A small model that predicts nearness at each pixel, trained from scratch: 3.63M parameters.
Rows from block 3, named by matrix and row number. Each number is 128 + 24 x the weight over its row's rms, rounded and kept within 0 to 255. All counts start at 0. After the name is the row's rms in percent of the matrix's.
# conv: 3x3 conv (model.mid.1.conv.weight, 256x256x3x3, standardized in use), inputs 250-254, a 3x3 kernel for each
conv.94 115 [115 141 163 155 146 121 145 112 139 125 129 115 117 162  94  99 152 127 152 136 149 145 153 149 154 155 150 131 118 131 137  96 135  88 113 160 127 123 148 123 110 132 129 141 153]
conv.95 098 [118  90 127  87 152 111 112  93 142 122 105  91 142 123 101  74 125 161 132 125 131 137 130 136 133 125 127 176 116 121  85 127 109 122 159 124 122 126 125 139 136 141 141 103 140]
conv.96 102 [162 128 142 120 120  99 161 123 141 131 149 104 126 136 172 161  78 148 134 123 118 137 128 129 138 145 146  62  99 124 123 153 129 119 140 123 119 136 127 128 116 104 116 150 138]
conv.97 094 [116 136 134 105  84 138 129 127 143 158 117 120 118 163 151 138 133 129 131 136 133 133 141 141 130 131 133 109 125 103 128  79 129  89  96 136 118 122 127 126 114 126 119 138 143]
conv.98 091 [ 71  72 109 127  99 120 121 112 111 116  96 143 110 128 145  88 121 109 128 133 131 132 141 138 133 132 131 136 106 121 100  99 132 118 130 146 116  70  65 132 110  86 142 145 131]
conv.99 088 [116 137 105 106  98  87  40  76  74 104 118 104 123 129 113  74  99 157 130 133 129 135 134 127 135 135 132  97 128 131 131 116 127 109 133  84 126 139 112 110 140 126 119 158 151]
conv.100 091 [142 121  76 101  70 107 113  75 136  92  87 107 100 130 131 132 115  97 126 119 122 125 120 123 122 121 126  81 142 190  86 115 137  92 121 123  96 114 119 133 114 142  84 111 153]
conv.101 100 [ 35 104 159  73 104 167  60 128 125 136 122 100 128 115 129 171  99  98 152 153 152 152 151 145 151 152 146 135 118 122 119 116 102 137 168 130  81  87 107  99  71 106  99  59  88]
conv.102 098 [122  65 131 112 116 161 103  90 127 138 102 114 172  89 118  94 124  51 128 125 119 131 133 125 128 128 119 115 109 175 131 127 116 181  90 105 121 134 120  95 110 137 115 117 125]
conv.103 102 [146 151 113 132 114 174 129  86 126 126 150 144 117 126 116 123 101 151 139 140 133 148 147 139 146 157 147  48 114 144 136 145 179  57 114 179 130 123 111 132 106 102 156 125 140]
conv.104 101 [107  87  93 128 108 118 154 124  95 144 133  93 181 138 132 110 147 117 138 141 134 137 139 131 128 138 135 104 143 158 132 133 129 167 136 147 143 142 128 120 103 135 118 126 178]
conv.105 091 [100  79  75 137 124  96 162  96 131 104  87  74 143 133 126 108 119 130 119 122 121 127 131 125 129 131 129 111 133 142 129 134 174  99 122 163  92 127 130 123 122 135 136 118 142]
conv.106 102 [ 59 146 165 112 164 112  93 136 143 168 112  91 149  92  81 149 144 120 144 147 149 147 143 147 152 154 153 178 125 162 151 159 160 147 120 129 128 113  73 134 108 128 106 129 118]
conv.107 095 [154 120  86  96 116 136  83  85 109 156  84 110 134 128 146 132  92 134 136 136 137 130 134 134 134 136 137 134 155 159 115 121 162  68  92 149 110 121 122 117 117 118 102 114 126]
conv.108 103 [113 133 109 123 159 150 128 148 132 165 141 158 122 123 148 114  98  91 139 138 135 147 146 142 142 144 144  80  99  78 122 136 142 171 195 156 105  77  75  98  83 116 157 119 141]
conv.109 103 [156 165 139  52 146 122 133 103 115 122 108 181  81  95 134 109 140 114 136 132 139 133 126 133 145 129 136 151 142 162 122 151 138 122 122 152 138 112 113  99 111 119 107 132 122]
conv.110 105 [150 146  84 114 127 116 138 108 101 102 161 173 103 120 144 113 119 113 130 135 125 128 146 133 146 160 134 139 147 114 155 117 120 129 136 128 120 139 132 145 103 118 133 113 124]
conv.111 079 [129 144  98 124 119 121 130 118 143 127  77 129 102 104 114 132 149 137 122 124 125 124 125 124 133 139 136 140 142 136 125 116 120  93 114 127 128 117 128 129 140 136 144 124 119]
conv.112 093 [108 135 135 136 102  85  47  72 126  85 129 111 102 129  83 143 151 170 136 137 136 140 136 126 139 126 124  84 129 143  80  83 138 115 117 153  89 124 117  82 104  77 112  83 109]
conv.113 103 [ 86  86  68 126  97 134 152  68 178 118 110 134 135 127  86 118 123 143 152 151 142 147 149 136 129 140 129  50  92 128 119  61 152 139 108 180 150 146 136 101 120 121 158 131 132]
conv.114 102 [ 94 141  90 118 143 138 132 156 122 101 116 145 155 130 128 175 115 133 145 143 148 144 138 137 146 156 141 109 157 162 119 125 113 118 137 178 137 140 121 132 137  95 124 143 151]
conv.115 091 [100 115 112 135 132 117  81  80 129 142 130 173 147 118 111 138 117  79 124 130 128 135 138 131 128 129 126  97 100 132 118 136 156 130 146 142  96 122  99 152 137 157  98 132 135]
conv.116 091 [ 99  86  50 123 151  73 112 122  89 129 114  71  82 138 121  91 127 121 122 131 128 122 135 129 126 133 130  92  53 104  96 110 125  89 115 100  76 128 147 114  99 135 120 104  69]
conv.117 107 [100 120 122  85 149 137 180 139 101 118 138 109 157 124 141 166 138 160 127 114 128 127 129 141 123 128 135 141 115 116  95  61 141 127 127 148 128 103 144 140 143 141 132 141 155]
conv.118 095 [ 76 116 142 122 156 171 138 150 145 141 110 135 102  94 119 119 119 152 125 128 133 128 131 133 121 120 120 163 146 149  93 134  98 107 157 140 148  98 105 134  81  58 165 157 116]
conv.119 091 [109 125 130 106  77  69 111  53  23 142 127 130 125 124 177 105 135 143 134 135 132 130 132 129 126 129 130  84  92 121  92 119 116 109 120 137 131 127 146 125 103 125 126 117 119]
conv.120 093 [105 102 117 143 111 122 128  94 107 113 126 111 108 124 125 174 147 120 138 137 137 141 140 141 145 145 147 116  85 111 121 100 140 128 158 133 107 114 109 114 117 118 106 108 107]
conv.121 096 [129  65 105  61 114 104  65 138  96 105 137 136 100 121 121  95 146 183 134 134 133 137 136 135 141 140 135  98 101 156 120 129 114 124 129 118 145  96 142 115 116 133 144 135 155]
conv.122 098 [135 139 157 129  81 158 131 142  95 140 142 155 123 153 120 155 120 148 139 136 137 130 139 142 134 136 138 138  87 157 114 143 136  93 109 153 139 129 136 116 153  98 134 115 117]
conv.123 091 [105 115 119 157 110  58 139  62  86 119 154 144 171 131 106  84 112 122 125 126 124 130 136 134 129 131 129 106 131 148  94 127 102  90 100 124 130 118 145 132 104 114  77  78 121]
conv.124 082 [ 51  56  88  48  70  83  78 106  84 117  68 121 145 137 135 120 115 138 120 119 122 122 123 121 121 122 125 113 147 118 119 139 134 105 156 107 108 127 128 149 152 167 125 144 154]
conv.125 095 [ 95 160 103  65 109 113  82 113 103  81 107 131 100 131 131 135 122 133 123 132 140 119 124 131 124 117 118 101 179 135 125  77 102  98 124 160 163 136 165 157 140 142  77 108 110]
conv.126 111 [125  85 100 137 139 103  85 130 130 156 170 143  62 115  98 123 102 129 151 143 133 149 145 129 140 136 126 148 147  91 122 147 117 151 115 141 101 112 122 145 142 109 125 108 140]
conv.127 096 [147 144  70 104 134 133 115 110 147 144 149 163 126 126 130 133 143 133 138 129 126 149 137 133 148 140 140 124  55  98  98 125 116  75  96 119 139 128 140 147 120 138 154 132 141]
conv.128 103 [175 157 125 116 114 123 125 187 118 120 164 139 142 125 133 135 150  97 148 147 149 145 147 146 144 147 142 145 101 107 123 113 123 122  99 122  93 117 140 112 138 109 110 126  93]
conv.129 106 [179 137 138 151 137 150 171 105 144 101 159 148 133 114  96 115 111 151 118 130 125 114 119 123 133 144 132 138 156 114 153 128 142 162 136 113 149 142 112 125 138 104 152 145 116]
conv.130 101 [108 114 121 116 114 107  85  84  96 155 183 163 137  68  82 123 116  89 141 144 133 142 148 146 141 146 143  98 142 155  81 103 122  99 123 111 127 122  96 134 140 135 133 111 118]
conv.131 098 [150 115 146 130 129 148  61 120 102  80 133  99 120 123 117 126 185 147 140 140 143 144 145 144 136 139 134 104 156 100 168 123 132 164 141 161 143 142 140 137 133 136 117  37 118]
conv.132 100 [134 134 122 116 111 109 131 157 129 153 150 105 172 130 120 100 125  90 113 118 120 128 137 134 139 149 141 124 108 124 115 143 139 117  70 110  99  93  91 141 161 132 146 154 108]
conv.133 107 [ 97 127  92 137 143 119 133 156 126 103 121 146 133 141 138 112 179 111 118 119 121 126 135 137 131 139 130 112 116  93  89 128 106 140 114 153 120 114 120 158 143 120 113 131 144]
conv.134 105 [102 119 127 135 120 137 136 105 160 104 119 110 122 114 100 169 117  73 138 144 138 133 142 138 135 145 139 132 103 131  99 137 118 108 131  95 137 123 118 144  95 112 166 151 149]
conv.135 081 [110 110 120 107 106 127 110 102 127 110 114 133 151 143 133 136 145 135 117 120 118 121 123 121 122 126 122 122 132 114 104 112  88 114 101  91 146 150 152 118 131 124 122 134 137]
conv.136 094 [119 151 171  96 103 119 129 136 106 129 121 129 148 120 158 120 133 124 127 134 129 125 133 130 132 137 138 127 122  82 142 127 120 133  86  82 101 132 127 129 137 158 139 128 111]
conv.137 109 [113 127 136 166 111 123 108 134 173 106 165 164 102 148 105 115 136 105 132 131 133 143 142 136 139 147 143 126 112 135 129 124 126 171 138 137 163 166 166 133 123  79 128 127 136]
conv.138 102 [ 84 156 121 103 164 123 121 153 143 181 100 102 149 134 107 165 122 116 140 142 141 137 135 138 146 142 144 141 127 131 121 139 162 148 111 118 135  97  84 133 154 105  88  93  98]
conv.139 088 [ 64 100 111 115 120 155 110 140 148 120 115 153 122 125 116 120 132 128 114 113 108 119 123 125 123 123 122 132 149 133 138 138 111 133  83 128 170 152 154 128 104 114 114 126 128]
conv.140 098 [166 130 163 121 114 109 132 188 142 112 108 130 123 170 140 135  98  57 129 136 144 148 148 144 141 138 134  75 161 125 139 125  97 150 121  98 125 152  95  89 150 130 169 156 136]
conv.141 096 [171  89 126 151 138 157 163 141 160  74 116 103 167 148  73 146  79 157 120 123 119 119 131 127 118 128 128 123  89 144 156 129 121 116 109  93 107 119 105 136 141 155 132 100 114]
conv.142 106 [105 128 147 107 124 141 132 116 108  83 131 109 154 123 160 146 103 159 129 140 142 138 149 151 127 134 148 140 142 145 153 172 158 141 104 124 125 131 145 129 133 119 137 156 140]
conv.143 108 [168 134 143 169 112 147 131 104 115 115 120 148 128  87 137  78  91 117 135 136 137 144 151 135 137 133 133  83 117 160 165 112  90 142 156 107 130 133 130 157 127  93 113  47 111]
conv.144 103 [ 90 183 128 175 151 162 158 115 131 156 140 179 159 100 154 116 170 159 142 146 136 136 140 132 142 141 128 154 105 119 134 136  91 143 106 112  92 129 141 115 168 158  97 103 113]
conv.145 092 [128 112 139 136 103 115 155  79 127  92 113 149 153 138  80 166 127 134 126 125 122 131 131 132 135 131 130  96 124 136  96  84 111 106 153 152 113 141 130 123 111 142 154 122 130]
conv.146 100 [167 165 147 115  98 152 114 150 150  95 119 135 148 108 160 147 149 126 127 136 138 132 135 138 137 138 143 143  93 167 124 149 113  74 116 128 123 109 131 124 131 153 200 115  75]
conv.147 102 [139 114 198 158 147 144 109 119 145 104 125 169 163 143 155 149 118 142 138 139 138 137 149 144 122 135 132 100  93 149 114 170 150 105 154  70 131 127 134 139 144 117 129 116  18]
conv.148 108 [125 141 140  62 128  94 103 152 120 156 124 122  94 110 110 133 125 129 132 133 129 121 140 139 122 139 138 139 141 141  55  99  91 117 141 143 128 143 133 134 158 129 111  96  79]
conv.149 110 [106 137 123 146 151 131 111 134 129  98 138 138 116 102 115  93  99 145 148 143 152 121 124 144 118 129 146 145 160 132  96 107 107 124 118 146 148 151 124  87 120 157 105 140 115]
conv.150 089 [ 99  72  75  97  47  68 120 122 115 106  86 150 149 133 153 144 117 132 112 114 115 113 115 116 110 113 113 137 153 138 123 144 123  92 130  86 127 162 150 120 125 117 132 146 141]
conv.151 103 [143 118  77 180  92  94 167 178 173 133 131 123 113 147 157 152 154 177 144 148 145 138 141 134 125 135 123 165 161 145 116 164 113 112 150 140 109 117 108 156 112 120  80 129 136]
conv.152 100 [152 103 116 108 114 156 124 154 150 163 163 154 119 112 109 122 146 118 129 128 132 133 134 140 135 134 140  75  66 100  84  92 118 169 101 108 125 157 156 149 126 127 139 100 135]
conv.153 105 [127 115 115 140 148 167 145 166 149 168 140 159 143  89 115 135 155 120 139 138 133 129 114 130 141 147 142 164 144  95 149 122 157 114  86 147 140 105 139 141 113 153 144 108 157]
conv.154 091 [122  73  72 156  70  91 157  67  94 119  94 163 150 123 123 151 134 142 126 128 130 120 124 124 121 124 121 104 142 133 127 135 102 106 130 156  98 136 113 132 138  97 128 108 154]
conv.155 097 [117 113 174 101  90 182 143 118 144 113 165 109 144 157 155 124 116 189 130 135 132 124 134 133 132 137 124 142 118 111 164 124 148 123 107 138 134 160 124 120 123 113 127 129 124]
conv.156 103 [149 116  90 153  67 149 130 130 165 152 132 151 145 120 169 132  92 183 125 114 113 136 135 120 143 132 140  82 110 127 105  86 188  59 123 172 143 117 139 141 141 118 111 162 162]
conv.157 104 [100 154 133 122 102 105 100  93 157 140 102 138 140 147 118 132 159 117 132 125 142 135 137 138 135 139 131  82 144 120  98 139 131 136 116  52 139 134 116 162 125 144 104 150 143]
conv.158 086 [141 113 104 144 138 143 111 106 111  89 107 135 124 127  94 129 125 118 139 144 154 154 148 148 156 152 143 100  86  96 148 135 133 133 119 166 130 102 112 123 136 120 137 138 139]
conv.159 098 [ 91 137 137  80 124 122 123 175 155 162 119 148 141 165 157  93 111 139 124 126 120 129 129 124 132 131 121 163 129 171  94  71 107 116 124  52  97 119 115 124 145 102 142 148  99]
conv.160 101 [137 150 140 162 141 119 157 137 146 106 130 123 114 116 100  72 121  88 114 113 118 112 115 114 118 122 117 126 144 116 111 123 118 103 135 117 128 141 124 136 154 128 132 141 125]
conv.161 100 [133 128 164 152 157 182 139 139 126  92 121 140  59 130 181 173 145 206 135 135 139 136 135 139 140 144 141 113 126 134 167 146 136 164 176  73 108 123 127 141 139 132 142 180 149]
conv.162 102 [126 122 112 132 126 123 128 131 128  97 135 117 100 112 125  85  99 115 108 111 107 111 114 108 108 111 106 114 128 136 119 127 136 116 125 140 134 140 135 131 143 127 157 155 143]
conv.163 098 [165 165 111 113 156 123 136 131 126 155 119 117 109 158 174 121  74 111 134 138 139 128 129 124 134 134 131 128 140 127  88 102  92 160 180 191 150 147 134 111 119 133 132 109 100]
conv.164 102 [142 152 134 158 133 140 184 122 155 104 147  93 175 125 112  89  82 123 127 131 131 132 142 137 143 141 139 115  82 154  88 140 165 108  99 155  76 122 116 121 128 139  90 129 114]
conv.165 104 [ 91 115 118  74 118 146  94 103 120 101  94 114 135  93  70 155 120  82 126 119 123 130 126 129 139 146 142  73 151 138  73 100 117 135 108 152 108 125 148  62 149  81 119 104  81]
conv.166 105 [136  80 143 159 123 107 110 114 157 112 127 141 128  79  58 143 123  58 144 147 151 145 149 155 144 144 146 150 125 139 123 132 100 109 142 163 131 131 120 150 120  94 148 148 153]
conv.167 098 [113 158 156 127 132 171 139  85 119 116 152 160 160  35 119 162 133 127 139 138 131 140 141 140 134 136 140 155 169 177 123  98 168 137 105 121 143 125 129  85  55 125 153 154 137]
conv.168 099 [116 146 142 114 118 107 142 142 120 121 137 112  99 100 109  83  96 164 121 131 122 124 131 116 128 140 125 118 133 121 141 133 130 104 111 129 134 132  91 157 149 126 131 120 108]
conv.169 105 [143 130  86 137 119 151 120 137 113 102 150 148 131 129 124 123 150  79 118 123 117 122 134 125 123 137 132 130 122 165 100 107 130 164 180 122 138 132 135 136 143 132 132 168  84]
conv.170 104 [ 71 112 122 107 159 133 136 156 145 123  83 130 115 151 136  86 140 114 139 145 145 143 148 145 133 141 134 132 117 112 149 112 124 138 167 125 169 123 132 129  95 107 136 134 145]
conv.171 105 [ 87 116 171  92 142 133 171  57 108  97 159  86 142 146 139 160 114 133 144 143 129 147 142 123 146 140 134 134 116 111 131  83 124 181  87 108 121 129  94 153 114  99  50  92 151]
conv.172 101 [145 137 129 118 118 111 152 154 156 117  97 106 148  87 100  99  91 149 116 118 115 116 119 117 112 117 115 114 155 176 120 129 135 137 143 153  91 115 119 117 139 148 119 146 145]
conv.173 107 [161 121 136 147 109 155 135 122 123 144 168 127 100 102 131 145 127 165 140 145 138 135 139 138 137 141 142 112 111 154  88 163 152 140 182  95 103 153 164 130 123 133 100 138 108]
conv.174 102 [141 133 123 141 140 133 140 137 139 113 129 106 106 104 122  86  84 109 112 115 111 115 118 114 115 117 112 114 132 141 125 129 129 116 123 137 122 133 127 125 134 120 143 146 129]
conv.175 098 [152 112 142 126 119 108  57  97 167 126 124 164 166  87 167 111 149 105 130 144 145 131 134 145 118 134 147 129 125 158 136 134 141  88  61 122 165 126 104 126 169 111 155  96 123]
conv.176 103 [125 115 106 112  72 146  86 136 122 131 128 170 119 137 115 107 126 149 136 128 123 132 126 123 128 123 131 140 104 112  97 138 113 149 146 132 118 144 134 129 113 103 163 164  90]
conv.177 099 [138 156 128 109 123  96  29  54 106 105 101  74 129 128 129 153  76 114 123 117 119 120 119 119 123 129 120 108  83  92 124 115 164 140 146 117 120 127 138 112 121 141 123 125 122]
conv.178 102 [155 141 177 132 119 141 141 127 139 159 165 149 170 142 117 119 161 113 133 137 138 137 146 148 140 144 146 118 168 158 118 165 156 133 100 162 106 112 129 131  84  90  77  92 113]
conv.179 100 [127 125 127 101 129 123 101 115 177 158 118 123 139 130  75 171 119 156 131 125 123 130 126 125 134 133 140 108 141 126 146 137 152 114 142 141 120 154 157 134 134 116 107 147 132]
conv.180 108 [130 123 147 156  91 124 112 130 142  87 163 107 141 127 148 169 134 135 128 122 131 120 119 131 120 128 138 146 150 119  99 106 136 109 108 154 151 148  99 146 151 124 133 111 107]
conv.181 103 [ 95 106 135 101 105  95 173 131 152 154 144 148 106  98 118 135  98 179 129 135 127 130 134 126 128 130 129 106 144 108 160 171 123 158 138 130 109 115 114 127  96  88  96 134 134]
conv.182 108 [117 141 129 104 133 113 108 146 123 142 131  83 104 111 165 166  67  92 132 131 132 132 138 135 130 136 136 119 127 146 161 137 130 153 121 143 117 127 129 127 133 146  85 128 102]
conv.183 103 [144 160  88 138 132  79 132  94 123 136 113  80 139 137 126 153 157 126 143 142 140 136 145 138 144 144 137 147 130 147 147 102  87 147 116 114  52  98  95 133 128 154 117 129  97]
conv.184 097 [140 152 134 126 152 138 142 137 151 113 118  96  90  76  61  89 102 133 113 115 110 111 113 107 109 109 103 121 127 150 114  96 110 144 118 112 109 108 136 115 135 151 144 143 152]
conv.185 100 [131  93 172 143 134 152 114  77 125 121 100  98 138  80 127 150 129  81 131 144 144 132 134 131 124 131 128 123 129 170 149 125 165 147  99 159 111 137 127 137 127 137 104 124 124]
conv.186 099 [ 94 133 111 130 123 112 143  93 132 137 136  89 115 182 100 178 149 123 133 129 130 127 113 112 128 124 120 107 100  96 145 146 139  73  80  80 117  69  78 108 123 126  82  85 106]
conv.187 104 [ 74 121  99 119 127 116 111 122 151 103 155  64 110 127 105 102 142 126 134 119 141 135 126 131 134 135 133 128 103 120 151 118 121 158 101  92 132 142 131 102 101 131 124 148 102]
conv.188 097 [167 163 137 156 108  91  94 131  69 115 127 125  97  97  97 121 116 115 130 131 144 140 137 141 144 143 148 111 131 130 136 104  93 144 141 135 123 127 134 106 110 139 134 136 150]
conv.189 104 [110 108 105 162 124 154 127 112 127  83 118 150 144 120 135 125  80 124 125 129 126 123 130 132 134 134 132 141  92 108 166 137 171 128 131 100 110 129 129 147 137 104 119  80 146]
conv.190 096 [132 136 114 101 145  96 110 131 123 144 129  96 131 145 126  99  92  82 119 121 119 117 119 117 115 118 116 135 165 131 107 132 116 131 130 106 145 146 144 107 117 109 121 137 134]
conv.191 107 [101 143  92 158 130 123 125 113 121 164 117 128 128 155 149 137 129  99 131 131 137 130 136 144 130 134 128 173 115 142 155 109 153 121 121 173 170 125 104 130 192 116 140 166 123]
conv.192 105 [109 138 145 113 120 131 124 135  96  82 110 136 123  59 123 122  82 120 142 146 141 128 134 134 114 122 125 124 109 124 106 142 161 143 126 144 106 143 116 134 161 153 101 125 146]
conv.193 100 [140 107 141 120 132 121 101 119 106 134 117 159 122  99 134  79  96 103 136 134 131 131 128 120 123 126 122 118 157 132 103 135 110 161 144 151 160 137 122 136 146 126 172 152 101]
conv.194 103 [101 128 144  86  88 147 135  61 164  78 151 188 122 111  88 138 151 154 126 124 129 137 138 131 134 136 126 167 137 135  65 139 113 116  87 128 145 138 161 136 130 141 166 156  83]
conv.195 090 [143 130 108 100 111 101  81  91  77 109 102 145 118  99 113 115  96 132 127 128 127 129 130 128 128 129 126 156 121  99 117 103 104 126 138 150 106 115 119 125 129 122 107 128  93]
conv.196 106 [160 114 151 102 146 130 118 100 113 137 123 156  85  63 129  93 102 140 132 132 137 129 135 139 126 137 133 128 106 141  99  99 118 120 138 111 136 144 138 158 138 157 132 155 175]
conv.197 108 [140 168 135 137 148 109 151 181 169 132 110 125 121 109 118 119 103 117 122 126 119 118 129 122 134 128 121 160  73 145 100 142 153 163 108  77 132  92 133 134 155 141 158 133 143]
conv.198 094 [131 142 133 115 138 125 111 121  83  91 125  64  94 126 148 108 105 159 148 145 148 145 145 147 139 143 151 116 112 117 146 131  91 129 140 102 136 140 149 146 122  90 194 169 150]
conv.199 097 [114 139  98 149 116 102 110 173 126  90 152 136 132 136 143 152 149 138 106 107 105 116 115 108 119 115 110 176 149 143 107  97 103 116  84 119 134 153 153 130 144 118 103 127  83]
conv.200 103 [142 141 162 150 127  96 138 136 131 132 140 127 121  98 142 143  98 137 138 143 142 141 150 146 143 143 133 141 176 116 140  98 164 122 153 162 120 137 135 104 121 126 140 130 163]
conv.201 095 [148 129 117 125 163 133 125  94  92 138 113 160 127 117 138 121 106 100 125 115 127 131 119 127 126 114 124 154 121 107  79 123 150 140 149 145  35  83  59 126 134 139 162 181 175]
conv.202 102 [128 144 133 147 145  82 105  77 100 103  90 101 149 114 133 124  92  67 130 134 132 129 128 125 134 126 118 118 126 122  99 128 139 107 159 172 135 132 119 112 125 131 149 157 127]
conv.203 091 [108 176 166 134 149 174 138 136 104 108 121 138 122  87 118 137 112 151 149 146 146 144 140 140 139 139 134 117 137 124 120 107  76  96 113 143 118  89  64 137 116 127 164 185 171]
conv.204 084 [ 97 113 134 101 123 131 133 122 119 143 166 169 121 149 153 128 112 104 128 128 128 128 125 124 128 128 128  91 113 110 108 120 112 150 149 135 141 103 128  48  57  33 145 143 142]
conv.205 094 [119 110  65 106 111  80  96 111  88 114  93 124 105  70  95 119  97 120 119 123 119 121 126 123 120 123 119 122 106 109 119  99  90 109 114 123 136 146 141 132 142 141  96 116  94]
conv.206 095 [132 128 106 116 115  97 127 132 124 105 109 133  95  94 105 120  96 148 124 125 125 123 124 124 125 125 125 136 102 101 116 115 118 123 136 139 122 136 122 125 134 130 105 106  84]
conv.207 076 [145 137 137 130 131 115  83  95  84 125  62 100 105  60  81 100  94  89 120 120 120 124 126 124 122 123 122  93 117 107 128 122 122 161 159 159 109  97 101 111 113 115 160 185 180]
conv.208 098 [155 143 124 103  82  85 117 161 130 101 135 157 139  95 122 151  96 121 140 138 145 147 139 144 152 145 138 181 131 118 161 126 144 106 120 140 115 125 124 126 131 105  99 123 119]
conv.209 095 [114 101 104 123 121 118 159 102  86  75  78 150 110 146 105 114  95 109 125 119 122 132 131 127 127 125 111 126 133 143 127 121 118 125 121 154 171 133 151 121  92 104 117 138 131]
conv.210 082 [161 152 159 137 157 153 102 135 145  90 122 130 145  97 117 125  99 111 124 126 130 131 136 139 132 135 133 133 137 166 110 115 108 152 170 167  81 104  94 119 107  74 156 160 154]
conv.211 095 [105 144  98 108 109  97 143 182 160 125 129 139 150 101 197 149 169 186 141 133 139 143 137 147 136 135 147  76 144 130 109 149 147  84 113 171 136 129 176  66  47  88 119 101 102]
conv.212 091 [127 125 113  68 114 103  80 100  64  97 104 123  86  91  92  91  73  87 125 128 124 130 134 128 126 129 122 131 119 119 124 134 139 158 157 164 121 142 150 100 114 128 123 143 152]
conv.213 106 [157 120 116 110 126 142 143 143 136 120 147 126 141 117 108 151 120 134 144 143 128 142 144 134 138 138 123 144 139  85 122 122 112 127 109 121  83  99 163 130 123 129 138  82 162]
conv.214 107 [ 92 134 154 110 134  91 166 138  79 157 150 149 153 159 121 143 104  70 129 131 126 128 122 119 145 137 134 117 103 121 141 119 156 139 135 135 150 136 103 124 112 105 122 113  83]
conv.215 106 [107 144 113 138 112 126 127 120 121  96 127 147  96 130 117 120 113 141 132 131 139 129 136 144 143 151 155 125 120 118 119 139 134  78 152 155 143 148 153 102 144 114 143  81  99]
conv.216 104 [167 116 112 117 151 111 139 137  85 135 107  79 151 113 109  78 159 136 141 141 136 141 136 136 139 139 137 154 131 164 120 139 144 115 142 118 118 164 115 107 147 140 138 125 128]
conv.217 103 [120 145 110 111 128 127 129 129 159  68 141 148 131 116 133  74 133 120 135 134 132 134 129 130 139 134 137 140 141 156 130 112 163 183 168 148 147  91 128 126 109 151 121 137  88]
conv.218 107 [101 107 133 133 135 171 105  96  79 139  96  72  71  97 118 151 127 123 122 129 129 111 134 137 128 149 148 152 111 129 122 140 170  78 146 101 183 169 105 136 144 105 143 170 142]
conv.219 101 [121 150 127 144 141  97 110  89 114 194 119 123 127 110 144 139 128 162 119 124 126 133 135 135 128 132 138 106 103 153 111 135 133 121 133 182 130 153 132 121 115 125 105 115 113]
conv.220 105 [126 143 141 124 121 169 186 136 158 122 122 127 137 133 139 146 132 154 121 127 139 143 143 142 143 152 146  91 142 103 104 127  68  80 127 118 167 159 125  93 157 133 106  89 167]
conv.221 098 [142 155 151 113 136 152 115 115  93 118 110 171 117 152 168  91  97  73 138 140 143 140 142 143 136 137 139 105 129 139 131 111 156 125  94 131 140 114  95 110 150 120 171  93 142]
conv.222 098 [159 147 115 155 105 149 141 121 129 108 128 136 117 133 155 133  75 152 138 138 133 136 134 131 129 138 131 139 144  79 127 123 160 140 159 133  96 145 141 118  79  79  90 131 144]
conv.223 108 [148 140  81 142 103 136  96 169 133 136 147 131 109 103 101 101 124 113 153 151 162 155 152 159 149 139 150 169 134 130 146  84 147 110 125 134 148 188 150 127 117 106 160 130 116]
conv.224 093 [122 146 142 131 130 145 157 141 166 114 149 157 100 114  72 155 139 126 142 145 139 146 148 145 137 135 139 149 118  99 132 129 128 172 143 102 120 103 122 110 126 137 110 140 118]
conv.225 104 [148 140 133 111 128 190 153  79 150 165  97 143 161 124 100 116 110 137 136 149 141 145 152 144 147 147 143 124  91 155 130 132 119  93  76  92  87 108 120 121 141 131 150 145 164]
conv.226 110 [104 152 140 132 137 111 187 121 153 114 164  96 109 156  83 146 116  85 123 141 146 126 144 136 118 122 136 166 128  89 115 140 158 111 124 140 136 137 131 119 131 122 158 161 147]
conv.227 099 [153 139 132 140 138 143 140 109 151 146 117 110 133 117  96 143 119 150 123 128 126 128 133 129 125 125 122 120 104 120  91 125 123 134  97  85 131 151 150 124 113 136 179 143 164]
conv.228 108 [130 114 141 159 129 133 128 114 156 103 132 144 134 141 159 134 120 155 147 156 148 125 142 140 129 141 149 159 139 106 121 122 142 120 101 148 131 111 124  97 113 149 134 116 142]
conv.229 096 [ 81 130 118 124  93  98 114 151 106 131 140 149 139  95  81 128 150  91 113 115 116 120 129 118 123 124 116 127 110 145 142 139 128 123 129 137 142 143 134 131 132 116 135 130 127]
conv.230 100 [120  85 102 122 115 140 125 116 140  83 132  90 122 126 156 122 137 135 120 129 130 122 125 122 114 119 113 107 101 152 102 118 148 156 119 143 119 128 136  98 116 113 158 180 146]
conv.231 101 [128 185 116 119 149 127 127 110  92  96 137  96  94 125 157 153 151 147 121 123 121 127 139 141 137 144 136 138 146 125  94 124 153 147 126 149 144 123 134 123 113  99 123 132 143]
conv.232 106 [154 137 140 139  90 125 132 131 104 116 140 165  91 173 147  72 120 110 143 143 150 134 139 151 137 131 128 146 129 150 139 142 142 183 110 169 140 144 160 116 121 146 136 140 156]
conv.233 108 [125 135 192 113 118 165 142 135 117 165 128 140 168 121 125 200 156  93 129 138 141 149 151 152 139 134 146  79 135 148  94 151 123 139 134 160  91  99 110 111 145  81 113 162 125]
conv.234 108 [149 126 150 170 113 136 159 133 168 181 150 145 146 123 112 136 118 107 135 136 147 138 142 142 142 137 121  83  72 136  97  94 144 133 163 116 128 137 122 119 124 115 149 122 147]
conv.235 109 [158 149 153  99  95 127 174 182 137 124 149 108 158 151 120 164 118 105 145 147 121 139 138 128 150 153 146 119 107 131  66 102 110 139 107 148 155 129 124 106 129 126 114 156 148]
conv.236 103 [119 115 116 108 121 118 134 114 130 103 106  85 123 121 116 141 130 132 115 121 113 119 127 121 121 123 120 136 137 150 136 118 147 148 116 140 133 146 141 139 149 131 153 160 154]
conv.237 096 [154 104 128  82 138  98 164 140  72 153 131 157 109 131 123 117 152 123 136 155 149 141 141 139 117 114 131 143 111 146 145 132 152 157 144  87 118 124 113 116 141  98 136 122 124]
conv.238 094 [ 92 176 105 132 160 105 163 126 126 149  75 139  97  92 104 155 120 116 146 132 143 149 144 150 141 141 150 194 146 114 129 141 157 136 151 115 100 113 132 119 122 139 135 135 142]